python train.py --dataset="streak pictures of flow and ridge fields" --mlp_ratio=6 --qk_norm=false --batch_size=128 --epochs=12.5 --lr_schedule="wsd" --decay_fraction=0.2 --weight_decay=0.07
Rows from block 5 of a small image flow-matching model, named by matrix and row number. Rows with one number belong to one neuron. Each number is 50 + 12 x the weight over its row's rms, rounded and kept within 0 to 99. All counts start at 0.
Before each neuron's rows are labels from the 100 images, of 14976 (inputs lightly noised), where the neuron reaches its highest value: "patch colour" is the nearest of a few named colours to the mean colour under the peak; "peak at" is the part of the image that holds the peak. Only what is clearly more common there than usual is listed. The data: streak pictures of flow and ridge fields. In brackets: how many of the 100, against the usual share in percent.
# fc1: MLP up (model.blocks.5.mlp.fc1.weight, 768x128), inputs 0-127
# fc2: MLP down (model.blocks.5.mlp.fc2.weight, 128x768, transposed), outputs 0-127

patch colour: white (49 vs 5.6)
peak at: top left (29 vs 11.1); top right (27 vs 11.1)
fc1.674:37 41 47 59 49 42 40 48 52 58 72 39 65 56 40 47 38 76 59 47 50 32 54 37 49 40 71 61 28 19 34 63 46 58 56 62 38 38 36 32 40 45 39 61 65 55 33 40 51 39 56 54 42 60 71 54 59 30 77 40 44 64 32 58 60 49 54 24 56 57 48 51 45 50 58 46 36 64 38 47 55 59 47 51 42 40 50 63 38 76 33 57 54 29 50 42 53 27 59 49 20 66 47 52 37 53 63 50 53 75 44 40 48 62 58 75 57 44 45 42 59 46 56 55 60 39 44 60
fc2.674:71 45 36 46 30 59 33 57 33 47 55 47 43 27 36 41 42 40 47 54 51 60 54 32 44 46 78 59 61 70 36 42 43 44 34 54 53 36 49 43 61 62 41 43 59 66 42 47 63 69 45 41 31 48 46 38 64 64 52 42 57 49 33 51 53 64 46 57 49 38 44 55 46 42 34 54 59 56 41 41 59 30 55 36 60 44 61 46 60 21 44 60 33 22 56 44 77 45 62 51 67 56 22 63 63 57 73 39 62 56 69 77 55 47 56 44 28 35 52 50 38 41 43 49 42 62 48 50

patch colour: black (33 vs 6.2)
peak at: bottom centre (27 vs 11.1)
fc1.100:54 41 53 52 65 47 55 52 63 69 28 82 37 41 49 56 60 43 57 57 42 74 45 77 39 32 49 54 48 81 32 36 61 60 45 61 55 49 59 76 47 60 46 49 40 61 48 40 51 50 31 56 51 49 25 61 37 73 43 55 56 32 23 55 48 43 58 43 57 34 58 62 40 51 41 57 71 56 51 41 32 47 56 42 43 60 57 50 53 16 44 59 41 76 43 77 48 64 41 52 41 65 46 47 66 47 58 64 56 27 55 55 53 49 38 38 53 49 57 47 45 53 49 38 44 42 40 60
fc2.100:43 60 66 43 69 31 61 64 44 41 47 38 45 60 47 48 58 62 53 55 41 49 44 71 51 52 36 57 19 30 74 63 60 50 59 44 47 30 48 35 35 51 49 63 60 43 46 44 65 38 40 64 66 60 57 64 38 43 66 52 38 60 22 25 37 44 47 67 56 50 49 52 46 43 54 52 45 58 59 46 34 47 46 65 52 80 45 54 43 70 55 36 51 64 42 38 39 52 29 62 45 51 59 37 39 53 34 72 36 36 36 28 53 58 35 43 75 32 51 44 61 40 53 50 45 24 60 45

patch colour: white (63 vs 5.6)
peak at: bottom left (27 vs 11.1)
fc1.581:60 58 62 47 52 43 54 56 50 56 64 88 48 55 67 48 42 77 82 40 33 25 67 50 48 54 50 49 47 45 31 31 72 41 36 55 38 46 53 38 67 79 62 48 50 66 42 33 37 41 42 54 47 64 54 66 66 53 75 63 45 38 50 55 48 42 55 33 37 54 54 48 57 68 58 47 35 38 49 15 47 54 54 53 40 48 45 45 47 54 58 48 49 57 70 44 68 50 41 44 53 45 69 45 38 41 34 50 63 50 50 53 43 61 54 52 45 34 46 45 29 55 66 61 56 32 70 61
fc2.581:29 45 70 54 82 62 57 62 58 50 47 34 45 42 64 53 45 37 42 62 58 66 80 61 52 37 46 35 60 57 77 66 65 37 45 58 34 41 59 58 55 49 58 57 56 81 69 46 43 46 47 43 40 51 59 31 49 49 42 48 61 46 72 55 50 77 43 41 55 50 34 36 57 50 36 50 51 41 51 45 47 40 54 48 61 67 37 45 42 48 43 60 32 63 44 50 45 59 26 58 54 44 56 35 66 67 45 49 52 33 55 56 62 47 74 75 36 38 39 44 61 59 49 46 61 23 44 63

patch colour: white (32 vs 5.6)
peak at: top centre (38 vs 11.1)
fc1.30:43 47 47 45 37 52 51 63 48 46 53 83 33 57 61 57 80 57 52 62 49 20 42 71 48 41 49 38 25 51 34 65 61 54 18 52 54 46 72 60 52 32 30 47 39 48 73 44 47 58 41 46 47 38 70 53 38 52 64 38 43 59 56 64 69 49 60 27 70 60 34 65 60 58 66 54 44 57 52 42 38 58 53 54 38 43 46 42 43 56 69 62 48 43 48 34 49 39 54 65 50 64 55 68 71 69 59 62 58 40 60 41 55 52 40 54 54 38 64 50 40 43 51 41 41 51 73 51
fc2.30:60 48 30 43 57 48 54 50 45 46 44 23 53 56 57 26 67 57 66 32 63 60 60 65 49 57 40 28 70 54 56 38 56 74 76 30 63 32 31 49 49 37 46 38 64 42 49 53 45 38 41 50 52 58 47 28 57 39 41 33 53 45 68 39 57 52 61 67 44 54 60 58 60 46 31 66 57 56 56 32 26 47 71 59 68 39 62 54 62 46 67 46 49 36 42 59 28 38 51 49 68 44 59 44 34 37 44 49 46 33 26 62 41 67 52 44 42 44 51 58 61 50 73 37 57 44 40 49

patch colour: white (82 vs 5.6)
peak at: top right (40 vs 11.1); top left (34 vs 11.1)
fc1.230:51 55 52 39 60 32 61 59 59 31 67 61 50 37 45 34 46 58 54 51 43 41 66 68 27 66 28 55 43 62 30 49 50 62 60 42 62 57 30 24 54 49 32 44 35 34 44 37 41 62 46 72 57 51 56 45 54 87 65 48 63 43 55 39 61 34 65 57 46 94 36 53 46 55 50 51 39 60 25 40 49 66 48 51 59 56 44 49 45 45 49 64 51 44 61 41 52 40 57 44 43 77 39 54 41 68 35 34 58 59 53 37 32 59 56 44 60 41 56 35 53 50 67 52 45 48 56 55
fc2.230:63 29 57 50 32 49 47 62 53 52 54 58 62 61 56 25 43 61 45 50 48 49 37 58 48 57 44 43 19 70 47 55 42 44 44 40 38 73 54 32 47 65 52 50 63 36 45 43 61 49 20 51 49 48 40 64 32 71 62 49 53 46 74 43 43 66 53 35 49 63 52 45 43 78 49 54 45 52 69 56 38 47 54 64 70 44 52 56 63 39 25 55 47 47 48 56 43 48 58 33 45 75 32 68 39 45 42 55 61 41 43 32 45 83 45 16 55 28 55 50 36 52 46 62 44 55 45 50

patch colour: white (25 vs 5.6)
peak at: bottom left (40 vs 11.1)
fc1.64:53 40 75 38 65 59 43 56 51 59 65 67 34 40 55 51 51 62 64 44 40 36 49 46 46 65 70 57 40 37 17 29 46 27 59 73 56 23 72 55 62 68 54 23 40 43 61 56 40 48 44 56 39 83 68 41 60 62 58 67 64 47 59 40 41 49 35 53 39 59 36 70 42 52 36 59 52 46 60 38 55 50 45 54 60 45 46 44 61 44 45 49 51 43 56 51 43 56 66 44 54 45 60 59 29 50 57 53 43 74 45 44 31 57 62 48 74 43 41 36 59 67 37 41 50 54 39 42
fc2.64:67 61 36 61 63 47 43 42 18 24 38 38 57 75 64 51 57 47 44 63 56 55 40 35 68 37 46 39 48 59 52 46 59 59 55 69 37 40 58 52 41 55 58 75 50 48 29 69 56 70 43 74 37 63 40 61 48 64 60 59 39 44 30 46 46 49 48 49 30 60 52 34 28 37 61 56 55 65 52 43 52 38 65 63 30 59 58 43 32 44 54 39 47 35 51 55 47 66 56 56 45 43 53 25 53 65 45 27 39 47 47 47 62 36 47 56 60 30 45 56 25 53 36 50 46 69 48 62

patch colour: black (39 vs 6.2)
peak at: top centre (28 vs 11.1)
fc1.256:54 59 69 37 37 47 55 76 80 45 42 45 49 58 37 41 49 49 51 37 57 50 19 51 54 54 47 33 30 55 42 42 54 45 41 52 57 38 42 44 45 68 37 58 44 58 62 57 63 63 33 48 40 57 51 69 47 39 52 63 54 54 35 77 33 42 53 26 50 79 29 53 56 43 30 45 64 54 49 46 31 42 43 62 42 58 61 43 47 77 63 82 47 35 59 64 63 39 43 60 46 53 51 33 43 46 57 52 67 52 63 61 56 31 54 65 72 34 53 47 44 44 54 63 58 59 41 40
fc2.256:57 50 36 50 61 39 49 22 62 48 51 48 52 22 51 41 47 58 54 50 48 50 59 60 36 47 27 53 76 53 34 40 35 33 57 57 35 48 55 92 58 39 72 65 35 48 54 70 37 54 45 36 52 41 61 12 59 61 40 42 59 56 44 74 39 52 52 69 47 54 64 52 49 27 48 37 54 48 58 41 57 54 50 58 46 36 36 50 61 50 61 56 57 64 48 48 37 50 47 34 36 61 65 46 59 52 52 44 50 48 34 52 53 49 44 63 52 46 31 67 59 52 59 42 55 43 12 51

patch colour: white (56 vs 5.6)
peak at: centre (50 vs 11.1)
fc1.606:47 53 64 58 40 34 51 58 46 62 64 69 41 32 52 58 52 84 83 61 51 41 86 45 39 72 48 46 45 60 57 31 51 49 38 54 51 55 55 43 71 56 41 55 32 51 70 48 25 55 37 58 46 64 61 56 70 62 76 66 58 48 57 58 65 39 45 31 57 54 54 43 48 53 60 39 29 47 50 47 34 40 53 58 45 39 58 50 50 65 51 57 47 48 62 26 44 45 51 42 63 50 60 43 56 58 42 61 72 33 45 39 38 63 53 52 51 59 54 43 24 51 73 45 68 41 51 66
fc2.606:44 44 59 58 48 53 64 50 68 38 49 58 50 73 60 63 46 54 49 36 45 41 28 54 88 64 52 48 22 51 17 42 50 54 58 52 62 70 37 57 61 49 60 44 78 51 52 34 66 44 46 56 67 52 49 52 33 36 69 50 49 45 40 47 51 53 37 47 52 57 46 44 51 44 55 35 34 50 41 32 17 58 68 48 55 56 43 49 48 56 11 52 45 37 62 52 83 48 62 53 53 44 37 51 49 45 52 49 24 59 68 47 58 54 48 41 44 41 46 58 55 39 47 50 55 72 55 53

patch colour: white (25 vs 5.6)
peak at: bottom right (38 vs 11.1)
fc1.758:52 46 46 24 43 52 32 53 48 44 57 83 39 45 67 55 68 73 37 43 60 29 46 61 42 52 66 59 37 61 37 50 55 29 39 57 60 43 58 52 39 45 24 27 58 63 65 46 32 48 43 76 34 55 59 64 57 53 56 57 53 61 49 49 61 41 47 37 45 41 49 74 35 52 46 62 48 69 64 41 51 34 48 33 47 45 43 40 66 47 53 69 53 54 54 68 52 39 67 47 34 41 63 38 47 67 78 44 28 69 60 52 41 42 48 60 62 49 43 48 73 59 37 41 60 59 39 53
fc2.758:55 45 55 29 25 43 31 47 45 53 49 39 54 61 39 71 51 60 50 63 72 47 35 48 53 50 55 57 51 60 55 46 53 61 56 50 66 52 58 39 41 38 27 66 58 51 41 35 65 45 26 82 48 59 45 46 40 50 35 47 49 45 38 46 39 24 53 40 40 51 45 46 51 35 44 57 61 51 60 34 32 66 62 52 41 48 37 42 40 43 37 31 50 61 31 59 51 48 65 60 57 47 76 45 71 44 57 53 68 32 31 42 44 37 52 49 62 44 37 54 18 40 17 53 58 63 67 64

patch colour: white (27 vs 5.6)
peak at: top right (42 vs 11.1); top centre (29 vs 11.1)
fc1.641:53 39 57 44 38 41 61 36 55 74 46 54 42 66 68 53 33 58 73 63 58 41 54 56 46 48 53 60 46 69 65 48 56 46 60 57 45 46 48 37 26 50 50 30 50 39 32 41 46 56 65 49 42 47 45 54 55 41 56 53 31 31 46 27 29 50 54 36 44 64 50 44 54 51 41 56 54 45 42 48 76 40 75 51 36 80 47 57 39 47 46 51 47 40 51 55 65 48 51 34 37 61 31 65 61 76 29 60 57 39 27 13 44 42 56 52 57 59 48 59 41 28 48 29 57 29 58 50
fc2.641:63 57 61 73 51 71 63 53 33 62 63 47 26 54 26 46 50 80 63 39 45 54 70 53 48 40 39 59 45 36 45 32 52 43 29 60 60 42 40 67 64 58 68 50 66 54 61 59 58 37 50 35 53 54 55 60 37 67 64 55 61 57 62 79 60 45 42 28 49 39 65 81 54 52 42 50 45 40 57 49 60 59 61 43 59 54 54 36 45 49 42 54 67 50 66 55 72 48 49 48 55 64 50 29 62 47 57 69 59 42 76 75 41 53 57 50 42 66 63 51 64 49 41 40 50 38 43 55

patch colour: black (27 vs 6.2)
peak at: middle right (40 vs 11.1)
fc1.531:45 59 54 55 39 57 47 72 52 50 38 42 32 47 46 55 68 47 73 44 44 46 42 50 51 49 64 36 59 36 36 40 79 40 59 55 54 44 41 71 36 38 64 18 62 25 50 45 63 36 12 53 55 40 67 45 32 48 55 40 54 46 57 67 51 51 50 65 57 63 45 51 57 67 60 63 41 68 48 45 35 51 52 54 39 43 55 52 48 50 35 53 62 55 80 72 48 58 66 79 47 58 47 35 59 52 49 52 50 42 53 55 68 56 52 48 23 58 53 55 37 54 59 24 47 59 39 59
fc2.531:47 34 50 44 66 42 42 52 66 48 40 62 50 49 56 44 67 54 40 65 46 54 38 52 54 42 67 22 39 53 45 59 56 45 37 55 54 37 44 60 44 42 48 70 72 30 63 41 39 58 17 61 46 45 43 48 29 51 37 48 38 61 47 45 50 53 50 19 32 56 62 48 56 47 41 59 48 63 47 40 44 42 40 37 72 37 55 43 69 52 36 54 55 48 62 44 49 59 49 21 31 49 15 61 44 47 70 50 47 45 50 40 44 72 55 51 20 28 44 45 70 41 62 41 34 53 34 44

patch colour: black (32 vs 6.2)
peak at: top left (37 vs 11.1)
fc1.289:41 50 45 40 50 54 56 60 68 50 47 58 31 40 51 48 37 63 58 59 47 58 51 36 49 48 55 43 41 44 61 54 86 59 37 54 56 48 66 35 49 64 48 41 51 55 39 38 45 51 31 59 38 99 64 38 44 68 33 51 42 49 54 62 56 29 50 24 59 52 37 64 57 73 58 49 57 41 56 24 39 50 62 56 49 47 58 47 50 64 57 44 46 51 62 78 83 46 46 49 41 49 69 51 40 71 36 42 61 50 39 56 50 61 52 53 87 47 49 42 46 54 49 43 36 51 47 51
fc2.289:47 52 36 38 46 51 39 57 42 49 39 59 50 79 51 49 34 62 54 45 65 47 44 32 33 47 50 37 49 59 44 50 63 53 64 53 44 54 49 48 53 64 38 52 51 64 65 52 65 44 36 52 42 64 33 58 46 90 38 36 52 61 50 47 46 63 37 55 64 51 74 50 58 40 47 52 32 43 65 39 43 54 53 45 72 39 47 54 52 48 48 63 56 55 40 56 54 42 38 37 60 51 47 55 64 28 44 69 53 54 61 30 81 51 37 44 91 30 48 40 48 66 55 48 39 47 79 21

patch colour: white (33 vs 5.6)
peak at: bottom left (30 vs 11.1)
fc1.394:58 53 47 39 55 52 53 54 50 53 70 77 24 64 51 43 17 62 46 56 35 08 59 50 52 61 56 63 38 72 51 43 70 63 55 48 55 40 36 38 57 27 69 64 50 41 45 35 33 50 37 58 50 39 65 42 60 66 76 49 70 13 45 50 51 46 49 68 52 55 50 50 54 59 63 52 47 55 50 23 39 42 49 56 41 45 50 44 54 41 55 78 44 50 49 40 68 51 54 41 50 38 51 46 72 45 41 49 55 52 42 47 63 48 42 65 70 45 56 54 48 48 54 51 62 41 65 50
fc2.394:54 37 30 50 54 42 52 34 56 41 63 50 47 44 34 46 25 39 35 54 71 65 58 40 50 38 52 49 66 35 53 48 50 34 34 43 49 28 58 45 53 38 71 48 44 45 47 51 32 49 37 59 50 37 49 50 54 47 67 52 40 75 31 60 60 64 45 40 58 47 37 56 48 48 46 57 43 52 45 42 52 64 44 58 62 64 36 40 42 68 59 07 62 54 54 36 52 45 58 60 50 62 55 80 39 50 66 62 71 45 71 49 62 55 46 65 68 65 41 47 61 47 60 58 71 31 22 64

patch colour: black (30 vs 6.2)
peak at: centre (30 vs 11.1); middle right (29 vs 11.1)
fc1.306:47 54 46 38 64 46 71 52 58 44 72 63 48 49 47 47 52 57 63 63 34 40 46 66 09 27 48 55 52 55 50 42 52 62 55 49 58 36 52 70 55 50 41 38 61 47 57 36 48 36 45 61 39 55 57 49 52 52 56 48 55 49 45 48 41 46 68 35 48 64 60 50 46 50 45 51 54 47 62 38 45 51 51 56 55 52 56 43 17 51 50 41 36 31 55 51 63 50 56 26 38 99 67 45 57 42 65 66 48 57 59 42 57 52 45 57 60 74 40 07 47 52 46 49 57 51 39 49
fc2.306:44 40 44 37 56 51 62 61 55 58 57 44 42 53 52 37 51 52 41 45 47 49 48 61 99 63 42 51 49 46 37 50 44 45 52 52 46 44 50 43 42 53 46 50 34 53 37 58 51 54 51 63 45 51 54 59 44 43 48 45 50 47 48 57 60 64 59 54 45 59 41 53 46 57 55 46 55 50 65 49 49 42 45 47 45 51 52 53 87 51 51 55 65 41 51 46 51 53 46 63 60 99 50 53 47 59 51 44 58 54 43 47 50 41 48 63 48 40 30 26 45 53 50 52 61 56 50 49

patch colour: black (51 vs 6.2)
peak at: top centre (35 vs 11.1)
fc1.321:65 29 53 59 48 30 55 42 67 33 47 52 62 44 45 45 84 61 62 60 37 65 55 45 41 45 45 53 61 41 56 39 39 69 41 61 50 54 54 55 53 83 34 40 57 54 38 26 49 57 59 52 52 62 42 43 39 30 42 58 42 88 49 53 43 50 59 23 59 57 44 74 45 46 47 48 47 57 51 38 39 59 46 55 54 43 51 46 40 60 43 43 47 37 61 86 62 61 52 69 49 59 45 43 35 59 47 44 53 56 46 35 18 48 57 55 31 64 67 52 54 55 62 35 29 60 46 54
fc2.321:37 70 69 59 39 35 49 71 37 50 46 50 44 55 71 44 64 48 54 38 57 42 53 59 58 59 48 32 43 62 36 51 43 83 51 45 56 48 40 34 55 51 20 51 32 50 56 65 61 52 58 55 65 65 55 49 35 49 57 55 54 39 38 54 49 48 58 66 42 54 51 39 44 44 59 48 45 53 56 39 67 32 47 57 18 47 44 52 56 55 44 91 36 44 59 48 64 58 38 22 46 50 58 38 62 39 33 20 32 41 38 43 44 35 61 50 22 48 50 34 43 56 60 49 36 49 63 44

patch colour: black (33 vs 6.2)
peak at: top left (34 vs 11.1)
fc1.564:24 33 40 37 45 51 64 56 55 44 51 51 73 51 54 42 48 51 60 55 36 44 34 42 49 77 32 28 66 69 43 56 65 57 60 64 48 42 69 50 54 31 44 40 31 36 39 46 56 42 57 69 37 49 53 62 47 65 54 63 49 58 27 32 55 36 61 33 75 73 74 53 55 47 70 45 53 62 46 42 55 56 47 47 71 61 54 41 44 58 64 58 49 60 59 60 72 47 61 26 42 32 45 63 58 43 49 51 47 39 46 64 60 46 28 56 71 43 59 44 34 68 62 57 40 41 41 49
fc2.564:72 53 44 53 41 63 45 61 46 56 59 51 20 40 48 61 42 65 45 61 28 35 39 56 59 58 35 37 46 39 61 52 71 65 31 60 39 52 57 62 32 38 59 61 65 70 54 74 70 33 58 54 48 47 55 55 43 27 45 43 65 42 56 32 60 57 37 69 50 53 35 57 37 58 43 43 45 47 37 80 38 76 59 23 53 55 62 54 33 41 55 44 48 61 40 46 46 37 37 37 29 41 43 58 60 44 58 35 61 54 48 62 51 52 57 48 42 60 54 42 83 39 49 51 36 43 45 61

patch colour: black (26 vs 6.2)
peak at: centre (29 vs 11.1)
fc1.668:62 35 52 51 59 50 56 47 63 40 51 29 54 45 55 66 31 65 57 42 47 80 54 43 45 70 44 39 60 48 36 21 41 67 64 46 53 42 36 53 60 78 53 38 70 48 52 29 43 56 53 60 46 54 43 24 40 42 65 67 64 52 25 34 29 45 58 49 39 52 42 46 52 33 40 35 45 40 47 49 55 71 42 44 54 46 60 62 51 40 39 36 60 59 55 90 67 52 55 53 45 41 47 34 40 38 59 67 57 70 43 54 58 53 47 59 44 37 68 47 53 57 51 50 63 58 33 66
fc2.668:52 64 71 60 45 51 68 59 56 57 67 73 50 42 44 47 42 49 54 59 46 28 50 41 64 27 44 45 26 58 51 72 42 41 30 43 52 45 61 18 56 78 50 47 39 45 57 48 55 54 52 51 69 49 50 85 31 44 62 70 45 50 33 79 64 43 55 34 51 39 61 60 51 51 57 47 57 44 40 38 50 37 30 39 29 58 27 37 48 64 40 61 43 52 53 61 67 57 54 46 39 45 46 69 65 51 65 36 32 64 54 38 55 34 49 60 62 53 66 51 43 59 54 55 60 43 52 51

patch colour: white (30 vs 5.6)
peak at: top right (36 vs 11.1)
fc1.407:59 58 57 50 67 52 62 50 56 51 54 45 40 56 54 52 52 51 53 50 38 49 47 54 47 51 54 57 55 60 46 18 57 38 93 47 58 32 44 37 60 56 45 61 46 40 57 57 57 68 43 43 47 57 61 11 57 48 55 53 61 25 49 43 58 57 50 51 38 71 40 67 83 46 27 70 60 53 38 48 42 32 50 33 33 61 71 35 40 46 45 50 42 53 42 35 45 80 59 64 48 56 51 56 60 28 56 49 68 48 36 48 33 47 66 62 46 46 48 44 35 61 40 49 61 31 49 43
fc2.407:45 39 59 41 41 38 50 49 66 39 42 59 59 49 61 61 53 48 52 75 37 36 43 51 47 59 62 53 29 60 52 49 50 49 30 53 64 43 47 62 55 41 45 53 61 56 51 57 64 28 75 41 50 50 50 74 48 35 22 54 51 52 62 28 44 53 55 40 53 48 62 35 55 50 58 70 52 50 36 44 22 80 57 59 55 35 70 53 71 47 44 47 52 60 39 67 52 87 63 52 56 47 34 44 58 55 56 59 25 53 59 67 37 67 52 35 49 45 51 40 63 62 29 56 79 50 51 59

patch colour: black (28 vs 6.2)
peak at: middle left (37 vs 11.1); top left (34 vs 11.1)
fc1.381:48 44 50 49 48 45 51 58 66 70 37 54 27 34 38 34 62 38 56 57 32 37 39 89 43 43 52 46 53 76 38 38 51 56 27 48 56 49 49 65 72 60 54 41 51 46 54 47 34 41 51 56 41 43 57 56 31 75 44 43 58 38 35 52 45 50 42 57 54 59 55 81 46 44 70 61 65 52 52 42 58 39 38 38 61 68 57 41 43 28 48 55 72 75 49 70 54 59 57 60 44 52 46 37 80 24 33 59 52 39 56 52 48 61 52 66 52 51 61 47 48 57 59 55 40 33 37 58
fc2.381:37 39 38 48 61 52 47 64 26 36 53 42 60 75 50 31 47 33 39 43 42 42 52 66 73 50 32 37 41 29 49 61 41 45 65 56 67 43 55 48 52 51 58 51 55 33 43 48 66 59 41 62 57 56 55 63 12 33 55 46 53 52 21 54 37 35 42 39 34 60 51 51 40 37 20 56 49 64 44 51 55 40 42 54 39 56 57 54 59 64 50 58 37 52 65 57 51 44 43 37 47 51 57 65 27 61 51 69 35 26 39 26 43 60 48 55 48 40 59 51 62 80 57 50 34 34 48 47

patch colour: white (70 vs 5.6)
peak at: middle right (39 vs 11.1); centre (36 vs 11.1)
fc1.594:47 47 46 52 41 59 47 56 47 62 59 57 48 49 56 61 49 49 58 42 43 48 54 51 76 57 60 37 41 40 52 48 56 45 50 49 56 47 49 54 59 49 58 48 60 68 44 43 51 39 48 43 55 50 51 49 45 54 55 56 51 50 42 43 57 54 56 52 56 41 34 56 59 50 51 65 54 52 45 44 40 43 64 56 58 54 49 46 76 39 57 45 59 62 53 55 52 47 43 55 47 00 40 52 54 51 53 60 57 54 43 41 51 52 59 54 39 45 65 51 43 47 47 53 52 40 45 52
fc2.594:48 50 46 51 47 40 39 52 39 48 55 47 49 57 50 61 50 43 49 54 50 54 47 53 28 43 47 51 51 46 50 49 48 56 51 51 48 53 51 40 54 51 55 52 49 67 45 38 50 53 46 38 56 48 51 49 47 57 57 50 47 51 40 53 49 43 56 38 50 53 63 49 51 44 47 57 49 52 43 45 54 42 54 52 50 50 52 48 29 55 57 51 45 50 45 52 44 41 40 48 47 00 50 56 46 44 53 55 46 54 50 49 57 50 53 46 41 46 63 52 49 54 45 59 56 51 53 55

patch colour: white (39 vs 5.6)
peak at: top centre (32 vs 11.1); top left (31 vs 11.1)
fc1.488:39 34 60 46 48 46 67 28 68 50 65 68 51 57 64 56 57 83 51 41 39 31 70 47 48 51 49 72 31 29 27 39 58 41 51 41 58 66 38 46 36 62 55 54 64 55 60 40 58 64 45 39 44 68 54 38 62 46 53 36 53 37 50 27 53 55 60 38 60 66 40 67 34 74 48 57 34 61 35 43 30 52 29 48 43 46 49 40 60 63 68 48 45 48 49 54 43 42 46 65 43 64 56 46 31 68 59 55 60 73 44 30 43 42 48 33 37 31 59 47 44 59 48 51 39 63 51 62
fc2.488:07 46 57 56 42 42 58 33 73 51 40 74 50 50 32 35 45 52 33 62 39 61 49 57 38 60 37 61 37 40 42 46 45 57 56 78 61 83 37 40 54 50 62 18 44 65 46 54 41 55 54 47 32 36 52 52 50 57 70 57 58 49 49 42 59 58 46 42 57 68 60 69 27 48 52 40 48 62 49 71 43 76 60 52 52 50 52 50 47 66 44 48 62 57 51 48 46 34 48 44 46 68 49 61 27 26 43 64 32 47 55 45 40 63 49 35 58 55 44 50 53 68 53 53 34 58 49 40